A small multi-label image tagger, trained from scratch: activation mish, 14.3 epochs.
Rows from block 9, named by matrix and row number. Rows with one number belong to one channel. Each number is 128 + 24 x the weight over its row's rms, rounded and kept within 0 to 255. All counts start at 0. Numbers have three digits each. After the name is the row's rms in percent of the matrix's.
# convs1: first pointwise conv (model.blocks.9.convs.1.weight, 288x288x1x1), inputs 72-143
# convs3: second pointwise conv (model.blocks.9.convs.3.weight, 288x288x1x1, transposed), outputs 72-143
convs1.149 100:148138187142132164130100141192100118169121075133173100116149128091106139136181087084152113141146131130122128135105146107113144137093066074159182138107101132118105133184108079111187156109131106131154124123155104109114
convs1.150 097:112134128147135126160099134135155155131132181142133091124118119134115112156106137114120123151127063090130086127118183138142148135129179129108122101136108107139118120120119131120127151099125099147136149153076121101142
convs1.151 100:139123143141118106149139092128136135150135156138146146169134078156137147153153168078137099152127133110113139149096135098059114067105156128151153097152137130139145095126122128132102147190158115109081127140136148117123
convs1.152 097:152146127165114135127117123142094144046148169154135171129102153135114114131122144097152139144148114157135111108175150106122176119088149137165154135122143141137092083138140142082070177154110127131103102093176141155138
convs1.153 108:112119140123129174127141132121137120122142128138127101116122115116140123114133147136126140185099140129116148154138139128111136143108138150106124130126113136105118128126124124131114127139134156117142140139124160143126
convs1.154 099:118117156160119151121142145082106144140124115087076110119135132115099153127134122106158141111122158133128117140123106080154122120145173145123140107108183120130112129096159131155112136145136111110139167158152119121122
convs1.155 096:146115116110105134122108129133151124147127149098111136129108144128127141102111138168172153116168136089129102145167141099115114137085105150122125141149127104121134167113066159138120122107141099129083114145146143088130
convs1.156 095:135136163141146134179116125106161147109104155143147094116133093180160093123142128110112083148175137159137122125188132122144110115148115125095105135129122088125110099168136116094164172073130125136159125161165136132119
convs1.157 098:145097080145109143113150150122125113123124144165164173131116147109146103097103116096127162095101119128179168129128152143133115132128123172127089122122154139134131121123125136103157151083098084131163110147168148120161
convs1.158 095:141073146132145135171123137155110085194097105158133097200108124159095145121119108160142115121115182106113097132156158128089148154103123113118100106061094104138118129133089125131140090144093133123156143099114114103117
convs1.159 093:164142141110139123112148135144165159118127140139076145131136124088140112149150126117113141137167150108085068089131119113108158116089088144120151098162103125117190118111143129163142103128124124128111124111144134146098
convs1.160 102:154088120080134123138194122121102196097113115143145107164134141140132137070114168107116151157154090154150162137148134114116109105138111077117120104154171130130154143144121116125127125135089137136140124160193134133145
convs1.161 093:144150146120089153154183123152148141115098111114136117114097138133096143165171134112137154158167106155100111145147155128142142166132127135075126135110135144078152155137111151148127144122132135127120136140134163144117
convs1.162 095:123124131104152152135144128131114145099139127123169065140133153119126128148146121109155146124129119133138108077129167073150125127103150132132073148136070089141125120141085119130100086135143141133076096126121167097175
convs1.163 106:123120084147116154139146143119116115122140102087135061147143128126129150127157109110103127076134141081088147114098165120098172142132148090153115108105059146162110128127123106137134100135134144154159137094123124122113
convs1.164 101:167103149160134140111145143116130164121127145123110126137136156135145193102136119074152111152145093115138145132103132089121162138132154108131151114091086100143111116105186134112137155133102145135184135115156160151113
convs1.165 104:167104147144086124124121124107168112136120161148145152135104094141103143094153083108152063144110094144134107160132125133172155115159142135129127113116132113124144139109100102135132133118143140120084133150117117152137
convs1.166 108:157100107119148127136106111143141183117130136103160121121147097135094130086137132138143094135123090136139094098122129093081145148091138137124157124128073143089119080098137121134127135138158144103166133123104143123131
convs1.167 096:173113124147093142089148081132144086121159164170103131135109120139121156121118164117142090147093101063104161173089129121120095153113064128131103119164119140113158106156131119122117152120111111113128087087113120128139
convs1.168 100:131128154120134122159104117130149167100112138115049095162140107080129117104108100106138122133127137153133081138123102085094084137147128105101093072132118087137100068122110109161156084062157114156106125119161138133122
convs1.169 104:135167106133129105092102152129129168133154105131120166118147128116115101107144123175132154144141101206113143168105100117118144151117148070130120106171128089116144092164129169093169148142114118135144113120100108086155
convs1.170 093:103138105129099149173168117141146110111085096119083044121109115143160117130168111094145096128100135125166124129074166104110098141080133129151129139177118130154147105121184141136127137118135150087176105093111120099100
convs1.171 093:144158116169138114160129108122122165152141139152143122103140117139072163126131120144153117124075109184155162140140098115113137113170106146121131086120128146139124127152123140105097098087166113100137097149141106117100
convs1.172 093:124148159126114167131117119148146135089111136119161146119156104137157148154149124150108078200113120146104095140122122158148183112115149157132115133096108127165147142105128098127154161151147143114152157124108148137087
convs1.173 101:095131131100135127121130127131116127127111109089137195155112149133171144146136137175140113126111120173135145124139115133126134163165163155101121127125124126153095143122174124108119164148131151116117161124163098132137
convs1.174 103:139120160126132140108140157164141120032118164135117071133183143149130167129129096158136088131131121151155097091105144158087111112146122146117141105108127160161080145093110118132130151158140161123112140087148084136151
convs1.175 101:110096145106130121079130145117113099158118127170125076165101112138140096083117179138117127113140105172096119115136153159147142149111134152146111142118165172082125150127118114131120126168137097157112155155114161115078
convs1.176 098:110145133101144123199169145113141119136123094135099141170160111137130165067100149107102177123147108142147121143154110132135153119119166124096105111120107083137150146099097141135130128116125123098122147158143131118102
convs1.177 097:113147151093110148111132162072069123136139085091139086164118107141130105112160150161119076104110103129141113099157133128119119134158133181132115138104130133155105156092154088100144149095136163159101105145145143187119
convs1.178 099:138153165099076122107174117094103054115101168130161121117117121155128135128118197113132108129120115109134132119137118176082147105151115145096128208141153122142141147160135095109125145134125111131124174180125132130091
convs1.179 104:188111206162118099117126149095132068111110088106136133118118121137132135110125096151122131110152104164094115139142133109105128141108144113130154121136113100131109153114128125153107191135129151160101166112129113158121
convs1.180 095:129128134132115139140175126177138059122108086115098113099071127150135126127110158147135143118117148139163160105128100138142137101142111122141110144137166144108167136120142120143112123183143164117104147155114143093110
convs1.181 099:142148144114130143069090130133176101177119132168124133133131135165139130141126137142163204114151141159113178128103118108150148130129099071108183124114114131121127147108135131135181083093130120145122095099144144108154
convs1.182 105:153096098120112140156136058105107091144195108108102141148163106153098123166138081127166099120128153142114120163150104138128147188149081123120153140102077091141149100140092139094139096186136126122153091141145141127147
convs1.183 100:146142125160154131137145100156135125161130111146142127099132112150115161123123111107056106128105091135120128144066149160146157126138151129112102098112106121154110159134091091118147146111115099158105154142157151091100
convs1.184 099:130120111158146138128080130172091107163134132130121129129124143138136136103154149129126101116115150123091124157151182114127131126157118138104108093147123110123105137122144124123148113190136137120129155096139144113194
convs1.185 105:128138137163132139160144100080136152111144125175106109106119189154108098159096144159163147124167117123141123129146121120139145133123192115103149099103125096092142130125111142099116175131183106151154135146156115118155
convs1.186 098:125118112110092119163118126067131149137167122088159107131174123126138108180154085104113154150102132084148129092104096133135103132117130109122098121160126079127075084136098093110131158120175123111120127124141183104119
convs1.187 096:109137141165116129119118163120149160113108170159139132130127148148129145132094154142107151163156105107098139165114158142130092147095117167110083121119185120100112109141163144138091122125140119129113122151106123143126
convs1.188 101:093086127130141130121167135148194105116098121121153137118149114119110108180106130103103121141167088114138083112106131132148100162146107130101117106147126156148136124094115161156105098118118130111140150143133091096159
convs1.189 097:104148146105195133145144163164124129106171105118123134111106120109110121180123135155150116137112128182132127139118097131135150139111129125143151084084123107131121105158139159129152149121153149123167133129106128166130
convs1.190 100:148137101105143141159122125142143088114165151116110106118090144157133112146159181116162124109134122171117092137101132078135116137109123125133143122166144146085137144158155169125109128117145115113113113158146180110189
convs1.191 097:148143174087120145113142128119146093143117103141115113126117160086092134124143137150101158096130121110117121118100163140127140162099102133143119140115142146150135110117098189098110105067098132142104121122111120140070
convs1.192 096:109126103146100124137115142149120103123155123109118101107127110146170159160119136093109126106124110080092141179136096123115091133153112098095106139134103104129146139162146117090118096151125093123197123102133127145137
convs1.193 103:141144068131143148144105089177149086099133129105154168162128163118147138146122112110131153105156100147141114099124116175079150134106105144135138122134180107149130151131086117142137068110111138113120136132122110118141
convs1.194 101:120143119109125148124167137076156100134113111122092084155105127134153145105125114099100092136117118160097119166106133123104146122166116145113136127095132146161170087111107122122125118081121093105127132155153146142164
convs1.195 110:148136104140091047135107141109143173126127103090097130121097129157123109128133136104129114129142139133159124152155139126116082148124105106154138134137118123158135124140134085124092117150138172122122120112131128143142
convs1.196 102:097117143123143123149111168138092141108110169111121117132148163133086104091117112160142150141126099143102166167131111131122128125149125155136105227180103144119158092123116133179116142163151140111111115097153138124086
convs1.197 102:113142166121079103142150135123132129102135159149128073155125110161081076163132116154120106135145098139019089138107111140120104154108148119109094117166135174122090039095161111132119127121133143133132137129138119105165
convs1.198 102:130140077124155107128145131124117129112124118122125071116084132125135118131117095141149151133144138132131147129097145180111129142126133112108116156139072126128153149132143097126088137126134141100146108105104079142138
convs1.199 103:141128160064107134115117143132128167087110119142109150144148153152121125114151102156111120123132138116155127124156145136119133116155167099103120103100160128104093129167134180116144143117147170101116133124166089130134
convs1.200 096:077105156167088143127140110119170114150097140143118072163088129099159108109131168147128152152130144160113110176156173108121100134154096134123153159120114088136142121122171132138149109140113125165156113137118142110182
convs1.201 106:129137142142087164142120123117129123138136123122131104124108124121125148161157121113151132135119153120120122153126133149116127133109126107101087114106095134122129155116130129126132138133126152116123105129110125104128
convs1.202 096:119140153167123108102134125179128041105121154134108145254079114132101194137146136130152143147094104114119106120169135111138117140168117146124149116083080119134096138115098188138165094119117108126146155113124140116133
convs1.203 099:131083149118160119134130125143107121113115103154087152133134147089123156079130104117146133161137138175137141113145119113154127136119118110146115184099146123107130100116090139124119175135164137114179144163173138121134
convs1.204 106:137128098106119159119144104184098132131115131100125183151151127101106085122141153131120104136088133122168121143143166118130189112092133114088146121181123135092159125113065156113156116173116082133222097111093159110153
convs1.205 107:097139118123119137131087090082138142119129139150111150143123133116108137128156105122175100107138133113144139114137112126109101205194112135129111094136151140111154144107176132141089117126115134121130126148107142097114
convs1.206 105:129133100115125111123107109108146103106155158126160118144158128112132156148133127147102155170123174116075155124114119212153134139140106098159099152122149113123115136111137147148070122090093156134125114183162109182145
convs1.207 095:147160177122099140071116097116105157118120155133144139098161140123124128146135137167149172142152193159128146111136148125123143122135152083166116152127155140112127103147133130176126118122144125113115165124125103096120
convs1.208 105:090150124111108153108160102128094098168164093117134095091116128127121091125157126162183191146107099119133128150087109069086136108135110100126109099134124110104130113153167140143097126140145126164133195139155131140184
convs1.209 091:092119186096184166131120133112088098113132122121142106164116149131146134155093167100091137155128155112126205118139129144104148111126142123113139170104120189137131088104125123166129150112100117117117132127154130113172
convs1.210 102:128119106169148141130129129148138095092095092160121132138136194121101137139121112130151160143108124110092121121122127170103155148159130129136109107138120123090088156156149141130085121121124158120128154146106175114133
convs1.211 105:133107105098142123124139135121108098114140135128135102138116088158138099133145129138105121138107116142120144125153125120101131140122117099134170104159148157110121166118161183110145131178138129134098120126114135137125
convs1.212 095:103117154121158142123092164125129148117125140086148097131121102123117159171105141099096116121147126146126128118142102140134123151169118134155135077103112137118140132176105132122141130117104115138131115140171128149133
convs1.213 110:110098112119122143134152127095130134168105152123119158133112065142140145146104136115111104126121134129125112103132118073054117118133125144135123144115168131133107146122120086123138109120127072124140103159157156094137
convs1.214 094:163152140136132166115107144124123134108123094091143100138154115140162118108159135118118136141164132127149115132141121147120134145100093116123120136134129125135117132126146153115117156073097116174142130122090123116124
convs1.215 097:149135102120110141144113124122124177131171125133143130118122134120121135123115116120127108078148111158134159129135070122122138126039097154120154126105107155135087168101147124132183132142091121131181124114136136113152
convs1.216 091:116071124145121135120101145106121114117104149154108124133103114139134148105153139197116110104100191114132113136063073122130114132115095102091109131146161139108085130099104175147117082140154096095117091134113158126130
convs1.217 100:135185167121110147114133119133119109107157106104132128088140174132124116157106140119119125118153129172157186156122097060159093164166150148096128110134097149121106161163104150128143123152180080110133124133163097138119
convs1.218 100:122126125122126132125144133143135107112103137089112126149103094135132087093119124119142082117119107097147121126119090121155097144128148133196122103145099081106113157134117079084160158125174071126054109117109107078149
convs1.219 104:177136124126157129151129117117096140145099146128099154156125105079124143146106101103108104134160144160133101141154109123114113121124151136116101134126115118132135109088114136116150132047113128136095153137179122130183
convs1.220 101:137134114124157127143146121085193155138146160135157125095119154124114160101131123148122145096129133147133123146152168122118120166190143128128116128124149116115122170153178091121148148137093148119169118168130121144143
convs1.221 100:123142137173128137172175113096138125170140120135127124118147109163145112129108146097157131115156111102115142136134128151125132133084142137113098140149141169140130138117114133119173138059164116178144156095137129119166
convs1.222 101:119146089144084114115147142092128157112178174076123147156155102111122091119097157116114167135197125112112107172141132134153129122116097150092118097060159120059154136146085147075097118118124134086119085091097121159110
convs1.223 099:141104143122147102136119087137130131135105074042155154172153078102144163110097127092169120105096113117146129099098125112089130121169115158113113165127119136113095132134137133162127107090183077147135151136117102101164
convs1.224 097:169099107129138141184185114113123083095128109118127119128132114145125137102117116128124120098138146133150141155118116142108150116105191184087115121083075113143166141114142120133123169092093076125097123128128115075119
convs1.225 105:119167127097131135142112138130105118137127121139134101126102183115131137121135133138151167119154137113129198104105122169109146102141127164105172195158157149128121113121135122146117151119176160137069146142148123147123
convs1.226 105:094103115104125100125156119150123120144144150131131121089176148147141148099150183131139127134118146149142145211133111160135125100125140110155180147128082148141146151092142113129114120123174133099094128120089120139091
convs1.227 104:126100164131175113139157086165152163139169133141148091225117141133120127077137099101144110106121134170141146142157150131126121132129125148136119135090058142134094147145074138146129135106111112177137091124140124121150
convs1.228 102:126134142170139115174096108135099102116145117119144126109122132104146135141142090112101079130133111116142117102101130100153108159126131134133148166098137075159129114140073115110119120184150134125154140088091079131120
convs1.229 106:160133112142107126117125109129134131139136126109148129146160129124109130113165162161136136131109106117132132141152207125118146127111142173149123130123123131132198108125114129169123112123105118123205131130150081120093
convs1.230 081:103137139075114137155080134134100175129114170109145101128111133147109140141144095099132122138095151113099156131139150129120114133080137088164136123085126121149129137139140113116135113140088127121149116143093142129108
convs1.231 101:124119113115153117108111120149150122126121096169152141082159099142106133121148161116139138150121158066094142133117122143142119124102106070110135143132123119140145103127140116105152134162140155138094135163134138096063
convs1.232 096:130126094117116142148145154153128134108116127112127108105125092144128149178059169088126143101113130094120120133136132141138142149123126081140142116126176147113133128109158136147119098121111093130140165119114174119129
convs1.233 103:110113086109097088073113106123126121141163116107116111153106116128136122134174119146161139139085186194148135100083135130121141121157137129147093123137138141101169110124187122143132130107136118146145093139099124112082
convs1.234 092:129176106085183118112132091074157143145132116147144110154111136132127134110098119137121157100105118116133120098140091062177116118124124152113087149105123092148151109139119155114184152102148110120113132185115111155148
convs1.235 098:101148111144154116105138117111126135128103099166102138140127108162134123181142167086143112150188112180133111097115192115075076125119124092123123090170150112137123130140127142116135098136120103102112109124128137125092
convs1.236 106:191138133126155121121145083115149147110106132074150142144133107156131117113119123124123160131116107115093118135117149107064110136111166169118130079110140144126152132130139134111113120143137114129141142137116142112146
convs3.149 100:153106149127131138095135140123141143153150157130153112098123144084158107131141167149158105161119143111150145092115131132147094134131146138153138162124131104115119125126190106132143117171156103132133168129122116159145
convs3.150 094:165093134136170134128112129119138146134163108151140165094109136144169078114111121108111120119160151137150122154089124136178159143103136104137098163083110110150060141124110130124134106134097109079099084118093114117124
convs3.151 099:121132099149127128116145087127089131118137116121137137117155119143117079172120130088099168117106135097121103153127110188125155091129139120115136064096095149104179134122119130159118163110087145130110118105124115161122
convs3.152 087:128125120113137135145121152146134154136141083132143124142137127107108079135119107111149140133117138111110159137140095156125126115132127119119167115110096090141098108114164151130091148142136123148148118095095198129130
convs3.153 118:114138143137126150134172154130103115133126141137137141113124135097148133121131118108113128174120125131211073114128121132137100127157138115136138121146133133135138142121110133121147120123143121143130135148123130130119
convs3.154 098:129138114170104115136149154116147120140108111110132129137102136130142118094100168110093113150112132135114136131160114114137154161120120121125117130161107132104117115142167106134155118158108128128135162133123078153160
convs3.155 100:127147133136109119101106125115168146141108141128115133145125117151125121129140098125144103143138148089143119149131157157138116153164179163156064104158155157116074101108163103133134157136100126111125119154100126170146
convs3.156 102:121126161127180125124131106102101167117123109113138105091135143085126166096094142143085149102143122128115102107149116138141153120130198167100134109137162101139177096062134097152169117115130131161113156099182111160142
convs3.157 096:144151173116154136133145147157131122129135113117135137145152096159161132170087141138083133148123141105142135160074125174091105121138160172148157140123128139137133116109120141114143093128138039128128153166142138100125
convs3.158 096:150118111174154155151135170108104139138136141072120116158149148167063120129137126055130170134112125083081096148137161115138118162152126152113118150128143111201124130140144120135160115158139163130150173164098136134142
convs3.159 096:095119119124064132105122063133118130119153120107115124148146080093089153119133124161085131113129156132146118084126160144109118126153120143101141114122110163122096101132124159150085112187181113133125123125133093156163
convs3.160 105:087117147130125117186130153110132132120146142093126133096135103128112162138134119153141125133109172107125159142092110128127099144156097138161131145126132160111123142154123121110098096133112117147157113126128119144103
convs3.161 098:123121150102133083127119130087104148140127152146114132140089115114114137140145125129134127157207107098098151111150137141109119133111107121088136120155136083152151027116119103124106128135132135164085155143138164104182
convs3.162 100:118075143085140147143084106141155188133125126085115150115071120133135079140110115116152131129167166136177145095116129110110114135105124145113108152126142093096097158142130070137151145128097142109134068111103149153137
convs3.163 102:128162104133134092131135158144141120134135115134091170117113148108136118138154120096155133104117116129145137146160092126137154100072167106166112147165121070171118118142127139089127121151127153115152128096124113168120
convs3.164 102:132167108123131107079119127133174115161141138120114128147132143166065151136095133095107133125147106148145130158130162130136135128095113150102066125129156154145145111132098102129103135122123163142103170171146117120131
convs3.165 107:121146065146160132146131162140131121121123012035134145119124146096115144113164107095147150142099120128132139179131127076091100134114122142137137132162162123152139130111115117160140120129139152129097123129123150096149
convs3.166 104:106107123133092093115113128122132121125144153123128115171115149137081121114136132150113118161131087141102112170130127178166140155130125113079103115143146130171147074135124102132111099156092124111127121075120135097112
convs3.167 093:079154149151119141110118152141164152138121178128132115109119088115100150127100127181116145138123126115107136120113089078170089150093119151134167128108153111182148118144176110111151136162105194144109144110105138103120
convs3.168 109:143103124118116107122144144182085083146072145142122125128126167138134121110113129154141134126145154132123123114140118155141108100170135125133093169138094145169110127102085164128109144098111147063093129133122136136117
convs3.169 112:075082141094129125110114132169142140138180101144157088117170109124097126120094094131181116124145098163146112139135158156119093142115129149123167160138135148138150130116122162163110133107112131139100114105095115153054
convs3.170 111:134116094095148130119070140121107130143133115135118126115111122117128094141114147080140123137119149143168106121119129112125099098115115094150119127120125109086095178108100103102123139104110109096124102102105124140126
convs3.171 092:109148169125146170104117088122154130123086124129098098123151122145158128112128112119142112137162085163135135140144094162176164118108124139133106124144153130160076151149116139102127119147163119139137134143120120106100
convs3.172 094:107115092131132093159186097128127101115132145130134161151120141135160119144118164071155156168085118102149123131148110065169161115173127118081118121102107127129103108097154086107152110102154126127125128130098127155113
convs3.173 099:124102099096116137115139107113100081139157099066145154127170134144112127120156155148110121114130120163132144144140114161123109135149125139122110156190101145095142140159150148131155148101091097105140180100170097103136
convs3.174 099:112154147131115127183130116151135121087177167127158155116110160160125133112171064159125188127121128118104143143172145146120139131120141148131132095092139145114151140104106183138097141103147146123113162089151122067085
convs3.175 106:147140135129148117149162157106129163158145167198117180142129148129113105091074129135170120144123103089097123157154160115108128149138144137144130153118116125116134107108108174112122111143135128147152133109138148119169
convs3.176 098:153115095088093138157128085121121130118124140129160164084110123136105098115149151131141096124155120121162165154135146110139113134147119183127124096137137102136139121124146128134153122089135097106132108128124149182189
convs3.177 102:154184137137143103134134135145107123122097132130125104097153187152112116139107097139138124121113143133107130140114134149165147157135116120086103128137156127123131144158122115131139126138124177095091146202121110097084
convs3.178 101:084129107129126167162126107143138140130140147115127119116130156150101112093124125139124120119137111122131133144099060133117155143115130128112107132128122097137155129185127148093099137117155059112090075122131103096144
convs3.179 102:125097158121115107124122139121146123119114137149101107127123125086095100095141128098171126123111141137117140081154119090148134143148159165123107160123114093100149128160138095111171152124172099149154124114100125112122
convs3.180 101:138088130134120145129130149140116087132150105129098116156109106146135147124161166164135113136099161094106141101125102069156100106096132153090165099144150136136149114111171134073142141158138126100110145120103114120136
convs3.181 100:125130139119137126169120110120187122165085089136155112146138104108125146148108138122135135143143135098100157123115100082174103149094113105120117121149087105115133126155145166143126116112188161132115121147097130140131
convs3.182 103:165125130126112117143172114112093163142133132147114128137128132090129150130116148160120134171167109121121194214126087133101150115139108124104074126119146166155175140187121129110140133133143094178143077160146144125102
convs3.183 099:145111134173104098123118173124151143097154151133164130140176117126072115142137096139113154127141142139117150104147119147109105078139116126133075118154131120110118147150147142147117118092141119130124131122121139158142
convs3.184 102:121084170110111119139134094116136127146130169144155106126122091109165178150135081129158066104108160119087118121127118119129148115156155112110121126086117129125133150110153097125056097151115094132073191162138135152137
convs3.185 101:105126133109148122131124145115152149151128097137129139114142148159154137084155106110091098108130118069127146148088112140120138137104129115169172190136172121116100099140134138139150151139151176135153147157112108128082
convs3.186 105:151170109129179160150134114220165151162132148141097145144091144117097160105158131132111121109142156098134165095097096147136084109100142154113127105140168111144149111099117089138137141114157123110154136110134108172137
convs3.187 104:167161130117171146117143120137111151133158125161112126100152158092114120095143150137092114106153131138142111100143086110129106129143097166132107123115130157149096120107077116137119129173184106124123120159050114140153
convs3.188 099:122143116094099128173107120089121152141155153122152127149131098150124176148132178077104091128130117141148178161167096128098101099131087126124102126160097158099092097149186134159168111099121101144153104092091137129134
convs3.189 106:118142140140154115114129128150092138074133142160125134126144078125116124169100134117150070143145176124143154206073143101076118103099101115086145135090133138117178115114152121151131097105133144137131105116133152167103
convs3.190 099:150129125140134087144163108112125161146130123113114192119111100144109102142119142112124108151166101113077118116123142102086142131120145153138102121092184119165112119145096095167116105124114114100121115137137119057158
convs3.191 097:071135187130138110127122126142129126120123148139172129144123155112168106132101089151103127151122130118141125121102144156110097113159128181112135099142138099120144118064125137107138173159103149182161183141160135137111
convs3.192 100:107159156132114127127128117160098093145180145155087159087159119103122153114120106123146155115126146138133142122106139088122099144124079115184144100111158122131132139118135132118134127161148147142141107130109104121134
convs3.193 100:108126106146164132140118138094065178123114137140163144107150139187104200114103120123093119124099101108134151174099109136127128148120179130093137110092130149154119160154109112119162145087122093148134102113131129140135
convs3.194 103:116170156121104127101125087185124144164161151128138118058102120110111138131124138113128135125119105109130113139135125149109143097136115152172174130091150131145153131113113175128142090142149130144149092155100090124150
convs3.195 109:130124125116086181118111171177103110163147103136152151112147117111181116166128110091098094162153114128183115112129121105139110114135141120175104121107068158173099156178123136127097166125127114100164132127109116105134
convs3.196 106:133143076140142098171113120138136122091133153214145128115185146082114129174160134107164110130137090164119110122155168165133167137133135111123123131125118141118167130108100099119104134120080088150114150175124126102151
convs3.197 094:117133091134116152112142107118138083115154119089100113127155110150104117140128146150147114167109132092134134156127079132180139145082094102116084146117080138202115040089107146122136113115131139119122105121147133090124
convs3.198 101:163128149141165137144085150095140144150149138122134129148120145151099131135168158127107138139124101144085118108118152169116151131147124137172121113116127157098175122182129128111148074105132141148116130133142116073169
convs3.199 098:129134114148143131139124123124111141142132105079098141148126098141145132131123165130108146132123093124116113058140127194187131107093119150130107096128130148110125118092119143125119096113093115149120139145113082109135
convs3.200 109:112113081092107109175122133113132200094084110150132126087091133143095121137135140156125058114138121127138123135135135109136108113166112140090152109120093089174117123131152137160156151138136144133143138161160101106116
convs3.201 111:132135132153124142121115130111143106120108130128146143161131112124168138108135126144137114082145140123052135136148136128117129134121141116221129134120134107155128099104112117140150152156124127119113132124135118123110
convs3.202 102:130127129127134122161112153146110149127136097099143149107122140135113127139100121135178134144121087180121117116132128108119142097143156171124148170145117129095128122167121148123120140092125134129096099138161101119103
convs3.203 093:125139115122168141133133113109124140120076125133068135049137109082164115098172141143121130104142125141109124148112134140107165124133135184137112160090153054127123095058126105092130134102126107139145136133135183107142
convs3.204 102:128074086091119119122120135110132099102142139162138132146120128109129144090111128122145130112137100097109141139121120121127100127109133136158107131093157153127081100124148062128152131101142144107107121136104078080091
convs3.205 102:124106122111115123177112104144149136134135135122130143087140152125145142126102132150105139100135117160136126127143145137145139098130157109120108145109098135087170160150199110130114114150117105150109158199174122106067
convs3.206 095:183161165122127138112108093146116133071107152107158144181123141142157150161119139121131124176125140161177122159131133101130105147062147121119134127138127126138109137115118094123102188157107106141110141131123151106128
convs3.207 095:116088126152139110132104139106093120161198102122125122138063115123140134114103175128124115117119134114117152135089087166129116162129138163178127116101132144123119107161120170146104117125119111097132121146122091136141
convs3.208 098:129145103119140112084116115141127163186127147170133102145171128109140154146123129158136101142113099092124098114188157083145160097121125140092149147104160152115119135136143156127155131161127126175118131112104108127137
convs3.209 096:098109146143127170068104204143089171087145136143115114119127146119162136167136132095137133143094098113149132127132104146088162132139124180126159162148159124127134111140165097130102105109130116138096109067126115122135
convs3.210 095:094146107100120136123118146157149121098126086140117140155105109119165131128145133142163121139183131102138135105126153130125106136115117150133088155153155133162129123105130141113134119055118158194138160123085136143099
convs3.211 102:168158141122103124150124124102131141145127164094104123138096137157108171127127137101086119137154143171113168067135148088045103099155166153128106127181117152114087116106075183141109106143145133147106125130129110125122
convs3.212 093:131144094095109137152151157149138129139111163092149104166124150177142048132151128114161115137122156066169139123116097108106148167153146142105134151130114139114077141129084145155114131136136115113126108099115145137103
convs3.213 113:124133144144141138127104126132133096161135128161140171109113089057150155172136127130152116137111101147114146134143117097149122167128138140136093127119117150093152103123164168064147096149100151190124122126119070116162
convs3.214 091:147143109173126092116206129128163139113163110138095148132111123134190141105115137136173127164130122134164127110139132141133117126097104119102137156126135103183131109173137152135116138115156138126119089157102146124115
convs3.215 111:115095146128166097169147153146142175136133121126120124079126138160108097110081118124126145103100095185139063115119130139121126124146052130103153111154076102111144140132111115182118116143112116141136157124151138144133
convs3.216 089:117140084113117101102139124190126104111108111101103150140123092121161134100107085100115107122132112122143129126148113080115115148152100071122159115120112118171141138069162083136140078086098139164175125136145163138138
convs3.217 098:100106167132089114152130147143142093152080132091130121148146103129122132110092150101125142130130126180114138124130106099126113113142118099124117139139100110147159119108159106137134087136123177116169165126161139113160
convs3.218 093:109119149101121128126122144138152146122105108182075100109155116127093131155115131120140116125075146124135117111120109133111136101128117169153167150131112138127087138134150139117116106193079121152086147129066147120121
convs3.219 103:112129153091125109120141076116107082164156136054101106127153109121088085111117132154104141146148127100133158125118109130125150125094113131163153076142153182122110122084135146099157141108126129120131148125166131157130
convs3.220 106:100129114091115108105135141134129152132166154125145122105144113158105095141123136185129121128109140102142108126129130137120164155112147095104114131160082148132132162134169112091112152142142094107214128161124115148141
convs3.221 100:173164111152181118131115119069088107102131159148095143119141107117107168093143108138097148122150093135126130137100094204112150123134144137108118104137131121147122137073163138141115145117147177177119151116115110136154
convs3.222 103:155092105133168135123110109132115160155127114140132150137116122104105099124136145138138093135124145141107126126132092136128124122096125164129145147094144123156148131130108102126118119088125126139114108127137103129099
convs3.223 097:112098150141139142146134116109179116144137127113153103149117115135112109149142111138093134121125144129136115145117134194145173137120108122154131143080170119136084109119093154117151116132169128144172107110111120110144
convs3.224 098:127177099131151146105167159084090136103144143090146134155144131118141187161119124116164145112152143117150149159176157136134136163099153103161137148117170157137160129158087108132143129085125139114132127098110136159105
convs3.225 111:119112092106108115137124151106093139141105146152120136122113114163130123134098169140135150099148127124153132123104132129138120101158154155101113161158131172120119132147167129119129124134145200118102122151153156114158
convs3.226 110:105113149133083146122113145116111107120158120117162090092135160151084127127115142117159086115140150160135103096119104125129178118150126124115099136129125134168137144101083135148162127107120135139149121128101115136152
convs3.227 103:136118199147114153116117089132144080161162096146139141171119111140088160079131122130093102113160111173129121120118119097137141119165105110136113119069164166134106128150157117111118153147137115070170142134137133167078
convs3.228 113:153130150196107135149119150128140143121090092172131087132130087087128165145170093140117106103161105144131147137113136066098154102126084112123140132118104120138133126160130152121140149168148087167121110127125082132126
convs3.229 105:100117160133124140149147129217105135132144133123094106123125102129115157122168145137123144118148133125136139167136146096094139155141095107174116108146123130110154111124131115141126132118135163094111131107152151143133
convs3.230 094:164100104118088100111180126148118123112150127135135081140165158135108104123120113090118142114124147124156117143122093125100154125156130103125131113118150127101119171101112119096112151144169112117148105082083099153145
convs3.231 100:188121129148145123146141129120119151153148160163170130095094153142122131103149072146140114113123138158142123124127123110134140120090131153153154101131152126147135123120172123116143119119129141133166117127212168161163
convs3.232 088:141140090117159160129105123108113145165128136142113179097110128115146063158131194128158110155153113096141119109131089139145175159155140136123133124089127177132119127131166093139089153094116147134122157155115180137146
convs3.233 104:117135144120126122156133141152120118116135137132126124088139155196127110141121105147145145103140088128134146120150111130153129137155148135147152137154138163098133128141148178131100134118156138152139161168120123132128
convs3.234 089:146112141105167121116121138134097113175098123159113096138150166120146162139105130111120160134134124170148101129102140135090146170164112148123184151109104096130116133117107142131154104176118136133120132116135116125119
convs3.235 091:159123145129135160127140137107148082102107106162085144135127082124122060106129108087160165148144105148148147103143159145125120177143142146132137126127137072130114123119131141110151141127123144089166082105148106131130
convs3.236 109:177097114115120125123117118110144131137098117109120120143132161088092139079150117137145152106093145092121101152180094088140132116138103095141139107184118102116082120116107120110129137151115118132127162135121099151118